config.yaml
model: "multi-label image tagger"
dataset: "rosettes with rotational symmetry"
train_examples: 97500
image_size: 48
crop_scale_min: 0.8
horizontal_flip: false
color_jitter: 0.1
arch: "vit"
norm: "rmsnorm"
norm_position: "pre"
activation: "geglu"
mlp_ratio: 2
head_dim: 48
fused_qkv: false
bias: "all"
qk_norm: false
parallel_block: false
inner_norm: false
patch_size: [6, 6]
layers: 16
width: 384
positions: "learned"
pooling: "attention"
num_labels: 18
init: "torch_default"
residual_init: "zero_last"
optimizer: "soap"
beta2: 0.99
lr: 0.0024
beta1: 0.95
shampoo_beta: 0.99
eps: 1e-08
precondition_frequency: 32
max_precond_dim: 1024
one_sided: false
adamw_lr_other_params: 0.00088
cautious_weight_decay: true
steps: 22600
batch_size: 128
epochs: 29.7
lr_schedule: "wsd"
decay_fraction: 0.2
final_lr_fraction: 0.01
warmup_steps: 2260
weight_decay: 0.0
adamw_weight_decay_other_params: 0
Rows from block 5 of a small multi-label image tagger, named by matrix and row number. Rows with one number belong to one neuron. Each number is 128 + 32 x the weight over its row's rms, rounded and kept within 0 to 255. All counts start at 0. Numbers have three digits each. After the name is the row's rms in percent of the matrix's.
After each neuron's rows are labels from the 100 images, of 14976, where the neuron reaches its largest size: "lies over" is the class under the peak. Only what is clearly more common there than usual is listed. The data: rosettes with rotational symmetry.
# gate: MLP gate (model.blocks.5.mlp.gate.weight, 768x384), inputs 0-127
# fc1: MLP up (model.blocks.5.mlp.fc1.weight, 768x384), inputs 0-127
# fc2: MLP down (model.blocks.5.mlp.fc2.weight, 384x768, transposed), outputs 0-127

gate.185 085:100080131131134148111145077097087178098089110094179045122127155155119089122112194156111141162131161143094105076090103103176113153079079156113104124128094178091155115191126108128186129173138161197154168145150140112151067112132065111110112124114143129086172141055071111137143151138088089080143150155107090148204156101116127148138078157109131118128153200191100127104159129127077148140122
fc1.185 084:122147103170082080107160076119051113175157142098170083183130164186188147112152143172148128155122144091078079174157080097166129155077115114184147125134170170138125099148075106160140094127147148169128115137098118131217135123126120099111115132155118130085110094105102130151153166119120094102149165055156124151125142142165150171164137147134103135164107144158108134069151085104108177121090
fc2.185 090:100183186098144120138125111111143103136113117118139139122190090154160148124086108037166103150140143149177117109137101153107086112167116111119118143145173120083132140103091124167161106126102141125127086118150111148153185081127182164112155155140126120123108101118111131179108121100134126148133096130163101123108114081203112147085135185080125074175151192127078116144105102135105150093178
lies over: backdrop

gate.710 117:122119161106126163123147115140101116172161099072067073140108100175098135111159153127114130154150128139181162123104146100170135183104112084085104156125094124109135098136144103142052121080131086126161117113160132191110144179138141110192148138132104112135185127143090158128062147103122132121129105109138145132073166129137084168087116113211099117152164103115113097142092108150115112113157
fc1.710 107:091160048207141122172108145126110150131136136141171122136101092037092154091098121177109097151115126177194167160098201062132080136146104170138132173123103088115132161102142082152074123131095128187131138144099106174050111144104093127122149085134187073101129118122177122085114128121105130122120136143100159152108149142114209173139100103144129163168119134170094149171134131119247098126115
fc2.710 118:093136056168137110111113172148147125185174101134136184103088114205132025160118130139143161160152108158126151140137079136114185146152131123085097151068107113134120090136131164116095160178153176099127111159159128205184154130113140167111114201168150085127160168132100157132107178078181097095153130121145183135147132060121074089164123133107084146160121096137134080141120096139168076141172
lies over: backdrop

gate.338 099:166098120123126070116117117064141144115086126144123119080202088175100168105223146169141139168149142177116163126183128103104087087076159075180183154073100092146082109094110195158160095136108146184144160210141082104113115142161163121147154129132103135122159111138130154148131076198128055178171125114181136108116144078140117130157067119146127163167131125125105173160076122142098116142136
fc1.338 093:085161169094101147176140165189141108087080126143139104191112123139138127142109137099128096145092129121146152168103115107191130158167127196063111109178126182124132156128112080107113171147148088121135104088106138109123110136133093144109090150087153098146156126131136086099119155143154166077035207055135124155112115153126147133106190136125169084134123138199150059125159131128119162158164
fc2.338 098:114213153162116117123193162106136133122114119128099130144105090160086189140188217150159105107158070128139138133149172108137149145117163137146104119108152058116175155152125160167119185124080129152156084113129112125118117146137186159098181133126141148091075151125131149159160118173160098141175122100112105167126121127120207134095086125147124068121161049081053125098115198093178165117131
lies over: backdrop

gate.174 107:136098144112143151167097151136150137078201126082104124201104119095153169097150109105121138065167165120113152111178117149102123183115102141115106079127076138072103154107156149124109139188079142103052159124080091128125155071193147140116179145107110142154089118127109151137133102129120116135097136119168104073112166096154178147097125122111136135124116051128166115148083117080086084103143
fc1.174 109:112146117146155061071156122128093086159168106140125164077102114120131119125139153137127098195118083150146118131062145087129106124134180123160149155163164098154156094151063156109143116095182108144159125093178182127169108139095134133110076106111096146102176058140130155133097107087120146099157136123110150162141095201087131076163161123155086098217085139170105167098145175148159186107110
fc2.174 106:155121089141115106129085175203122191130108145138075101112065082154131075134109108166157127135140183181083129064103130102125143094086146049102115123082165103180142157150132139143075099111053101121144147150107075121124150120155148108095183166174149109119153108106129155182186207100105100101093104110104072140176121130128155173143152133123139135176150129111086163154152109079081097127151
lies over: backdrop

gate.215 089:150092138132192120162071129127214127141095101093121141145139163138064141118096123160107114122099135139164114084053109098076120178156103133118129142147111091144124155070129083120099122161136084137097078080140085100112142156091137137130132131114134129112106135151122225162133152158191096094146135154156107174122173160080127123140142125146125067090127196118102164110120125161139112138215
fc1.215 088:146121109130068123176149110066157112168138148106140159069173123160080153154151128100156180092123133115087108152148177162066123124166111159037204147051127115193164159104152104148086144135145151153145145126059119157157118146101150187093125196124165108142077126120077138136100091164134140116138180143129094071145105160121085098152115145171125112146141102145055133165079199141111214114137
fc2.215 097:135121175145182114149140112146110138098147185153091125142131157134092102146101075081098135147132137122093176141118116088142145071105157115096168111139096129097147092166155110204150180111189088093100150108073122108125124105163138071159117100100101209111102134073103100130132102111100127168085101112106184120161175104128090168092101096118103117099087157124156086183086081193150114170098
lies over: backdrop

gate.752 096:126151130153118139077097117156114160142121143139161111142084158084133161150152164170130160086128114146177082097134101134115095105121164085115127097130128156151073157154179072114174190130094129135116148085167058158105079132150193136111140127170124099139140131162135127151166188139125163130158105131101102126093112113142087142100162049180066118066105073061175123103119086174063140139155
fc1.752 099:122125111136133121210110128135102106115109095095125182145105108108072126107165182086120129133136099159099191096144115119145100198141132178123142079144074158149103186158119099153103145098117133140172163187059105157110146103135196150161145104116125142154115191091101143127086141079142103123133124122133095149100102170119149090067145127136032114070115135106125133139140151157119106123205
fc2.752 097:097149105125114160143127096060152110076202207166093175101140095116106099223087080142114171158129081125142097123139160101185132107124133147121100174096116084157145138122090088099128139147126106126105039124099100138163129088159142105140099075117091159203123091151158096087069159105082157136147054074159145098090134142127095138107146116095117146139133169115075111120133155130131161136126
lies over: backdrop

gate.5 097:130134134111166121168071125120159145104064071112190156084146155153113134108132123099108137148150165118120114137102092140162160149212115099133092112129150108125132107094128173213043147118072125120166155146152089116099095119128115143141103154139150137182170144177068173126087118158116105152180131153143151145140115128147141165139086085139176081171139122177126150136099078153131163152148
fc1.5 099:169062167137144143130177137134146138134082132185159195098083079140082169152117127155107085174112149113145106073132151158138127154152127085096141150120127166121118110148081169119098173103156121100170115108215166128188164185196071148094087076120121100104114102145152127135175132172138131122151093092140132063158138131155106139192157156151185071112132135132081097158130114147158141126157
fc2.5 096:080081076118128131096126123143143181107125117095106104174147134136081147115135160172117127115195161126168094209086149180074122115151150130145132097092167141136204123121088124186141118101131078167133160112131119132106125132139129184148117109161092073144149134151108141140116152088143098087134138180106131142121144086185123098110159109158136184102086134134093133132117086151188143088146
lies over: backdrop

gate.259 091:139103077121119113146095113197118145119156160105063134106149113124117113151183145126126157112161089123134118151123144092157179165140106124090114113161137161124184139172092145101106130109146127117137151076160151175160135036130131183097170095094102144125165068129136095159138115142152158117091118135187154113102106156129138135126099142145117174206095125116135148115148076139106088087141
fc1.259 085:139157128113122112109122113095153097146099087130170181147103132114143125107079110117174136143112159164045110093156133134137103141132120098161104076113134142113073109151127141161071097145118137173143115089087079100169097196084127171140155124183147135078100145176086165117187163118083063109109190122159087095136183134174084111147168086129156126078123168140047099175088123135095157153140
fc2.259 090:138146168112118097133073138088094109142132180147168119138159137114102164115151130145159127137153126175133115125137168155071178158141110193108151102173124111141174070092112201152102119141149116079168117200094164122149110086162108182147114097155115102131088113120167078137128122137189122153129092091101140090144157153148102137136145137148079148069157116171121178107099156129103145113120
lies over: backdrop

gate.92 090:159119082137102131117062083127123125152109149156140180113132180128110177142144100131118128116138084085145186080135080122092179142130114112155133135060068148100050100129098076140174191117185137145149117140198112103147110158136155032147156119086118123130136046113117162120138115147144030124122176141162188105134135136095145129135110141135105126107101101128177149122141185172140110140109
fc1.92 092:154151205087137083116185159088130142132093148155075099151127135072097162125138145075140166173091122184127107108124161130063166176083137111101177142115137083137125157140127085180149117127153094052132148185161108159147093060102135180104081144151134153144099115172169105143144228107123149113119096097125078119109105126159111152109087150123139121129157216147117143169108126134120135124146
fc2.92 096:145156122194149110118138150109091104091151134090130131095107069154083145134104161124146170207159099104112169073141098133060100170141089108070116130140151099138090138126127167156155070114091127104148140072126096119107110112071125134082138174205102103128139094122097138206157202105144107120117185126137121058190152161142158096140172078113121113086125080094158121136106076190120156138137
lies over: rosette

gate.648 129:117181139150114138150106142106152194156115092101150216178127187096178138107087110128143152163075138178106126129115168145160138166167139126117148137142069144065106101155142149077096115121077085205110219123104167210104162150168113111075131156119100114130201101140100160098126110141132114128145162167114152147106157070142138078140106084121138122136138068127092134114184137128125150148130
fc1.648 125:103134138112089137127115146101151142149159089115119172164101194049173159137097152160143160137094126140161138108120175152112178166153128154140137118152063102100109133148157112091083105142084091226100189142101176189094150164130123083106106156084142135132199127138103107112122085130139140114186147163132192199104147096178117073122139057129122113145135057144088120096174134142140115116137
fc2.648 113:084109191095123133124162169100150180123154121096095153162116085125150194129113137132155113138073132093051136193116185142132131093194153219119110137126137166070173122079130144178127154080119089124118165101140156088103127111081139139174139133147091146129125114145198163156113088127164092165065165136141123100100121162173129142155117120082129072173139126087109097098158108079151176133137
lies over: backdrop

gate.37 114:132167177062112138147121121132117126152155121135113137120062151126117135129127146109146085133130106140158138134160129183154128141116148185212130144127120108094152130175093189100123115105116109139216105133125112099188128138117087065088149087149128125118126104109068163144160177160092170143183092090079156157161113096141100137118161107195084139153079192126117105152116071099177138158180
fc1.37 113:163139158077138091131103138118175132131128088121145085105114141156133128102130142136148100093196098110168105108201076164172092150127114159243124163121126082127141134107112158117118136133082131140186101158131111120142170135127036112129121076129137106179123109131100108151154141156082154112194124115096111149200118096154079173131177103209115175127115126147124119146138101074155140150193
fc2.37 115:078135161157082156135133088100108118051200131151146054147093149163082217121100146100099087156114124186147122121093142114022157153186123162114094147119164108138134178101135130117163194137098163104105174150161134126160172192103139098136149108144113110094166123096175171150116069090174088122106159100186100147092092090141167120128154155131111152136110141051153138137115160093125136083071
lies over: backdrop

gate.618 096:098091150157093113171133134133148135194145173119135173076130130197139136148150074142166164113138148117095114099071190110157139090153126169176152085085133140142198151149107155141095112152180085108113162110076160149083152112120158092111170134144152132127137181153111124115120134081132127097125162082076112166122175097107151143135089104081113180130155077114149171110124133103162057129159
fc1.618 099:197135094138146113141124158097092164122165124131093152118158161104053140125103140115109094112113060072104117086108120096120138118146161098145082120061160122169139132094104202137151131145057119141149115184124137123184124105085108068177183084131102067140205171186152171116135161133059137197096063135198116139114134145195170097136147133087166093091123079102177146138202107175168091122134
fc2.618 097:133133116160119097149133131062102105179182142155129159156097168146136143127131125144098074096063086109150143207078110101068098129141109186130092125144152117119108108106113166147096144149116136108151117038176162128139143087076173092101166171178133121161130108190144152155097142120105133144106132144160186095135083058085167145147081102093120079098093121112085089112126096193079107171122
lies over: backdrop

gate.108 088:131101100174156133142125082096147178146108172156116143104082101107164143141124083051124089077112128147144145162133129084164196113138136107061109113081088107137116127090148108101179148115190094107060117106115070080121144156145167168121092069141124114117093086150196151164133119144140145162068178105159158164128072115114089101093099151159126103111103168194128134169138142127111107104126
fc1.108 084:128160097122162123104099105136137155122122059121153109094054108158139141147075183131124126149090154148149065185113106107135104125186144109072108106135067158115136146098136106121100154135168135131131068156154106166082173124134133144145160115117190163110137126101115146093137123109131114081126126155172103138126081192187106141113114138153147140117144183111063152113127153138130087115097
fc2.108 094:123172098094149071143115177197087182075081162178145090159197129095162178110121139091149115085102152174112105103158102140095076125161082164170121174069104170102119140116113150108187120123204160127139115139126153184171125096139144151119134146113104073092121133132147137096150133143152157150011114150102163094092200158131168206157145151080104177128144111114123105106116116104148136129147
lies over: rosette

gate.715 107:119149147139180169172104120103090098087170132084152076068145110088154128108120098119115168126145121214131188086120147135121203128167134111152164153110118157107111042107159117130127099168111186150061139089104164144123109169126169201081144141218137135000112190170136156123127170194125089099121098129089120136134115180117192139065107132180158177140145110156137159118120099103122145097097
fc1.715 107:136124124057123072102169102201119088128083069161087126154113135151121094152124134136124104103135168109128119152142138170149063123098200102086103154164156168137121169120170147094176120043156108101168103130140045114159098118126094103142137131099066086195136137088148115121109147108123159167105175127156084112093156129113121117138095099077134114106100127149163105096087178162135102174121
fc2.715 106:117118126121112133140082106122047086082144124133123210105145075178173073108183126090127131137177086137168050160098158105095112151154095198171124130123131109141100059115102112138101119179153131094086126130084166128114123138178107196118116166147150125102146103158164082135168187071142136183179051177113141167117174111113130147154123127142098145137146146147156079125124119126118184136123
lies over: backdrop

gate.24 107:163111143059143131130126165104131122146132082087132201105130157145155151146131184150149092162097119210164177147142147174149186104173127119114165151131149123112139102113074139129140118130185136142192134112120125148162164118154124174053122113156132154107090166112125131147148154137146165138077139122109134099164149096129152104077124125165083167141108136136141115099130145199058119085137
fc1.24 097:122164160119165134120123084087184185174055088153112130115122135165110097109119082115113136163184066222128167141130177131174176169095089129145093100119140121093138079117131077150117102112139146154113131142174114146174107134137197159113104129128172138154116135096101124141130150111105116131079120123072069139037145135135110127140098096155078143078161162123176117132129153117092154121148
fc2.24 099:137170127103089135066075177149087129100062130103121089182087101102101181150165183132110135095136145094147088169204093146160111080058133082093138126132135101147133129102115094164089123176028183173106111182080072160164116130156160064160151114167195116144162165125112108126122100109147146177125142120123148094128144136092121142100144139133140118126080077127078156149103097107170036094146
lies over: backdrop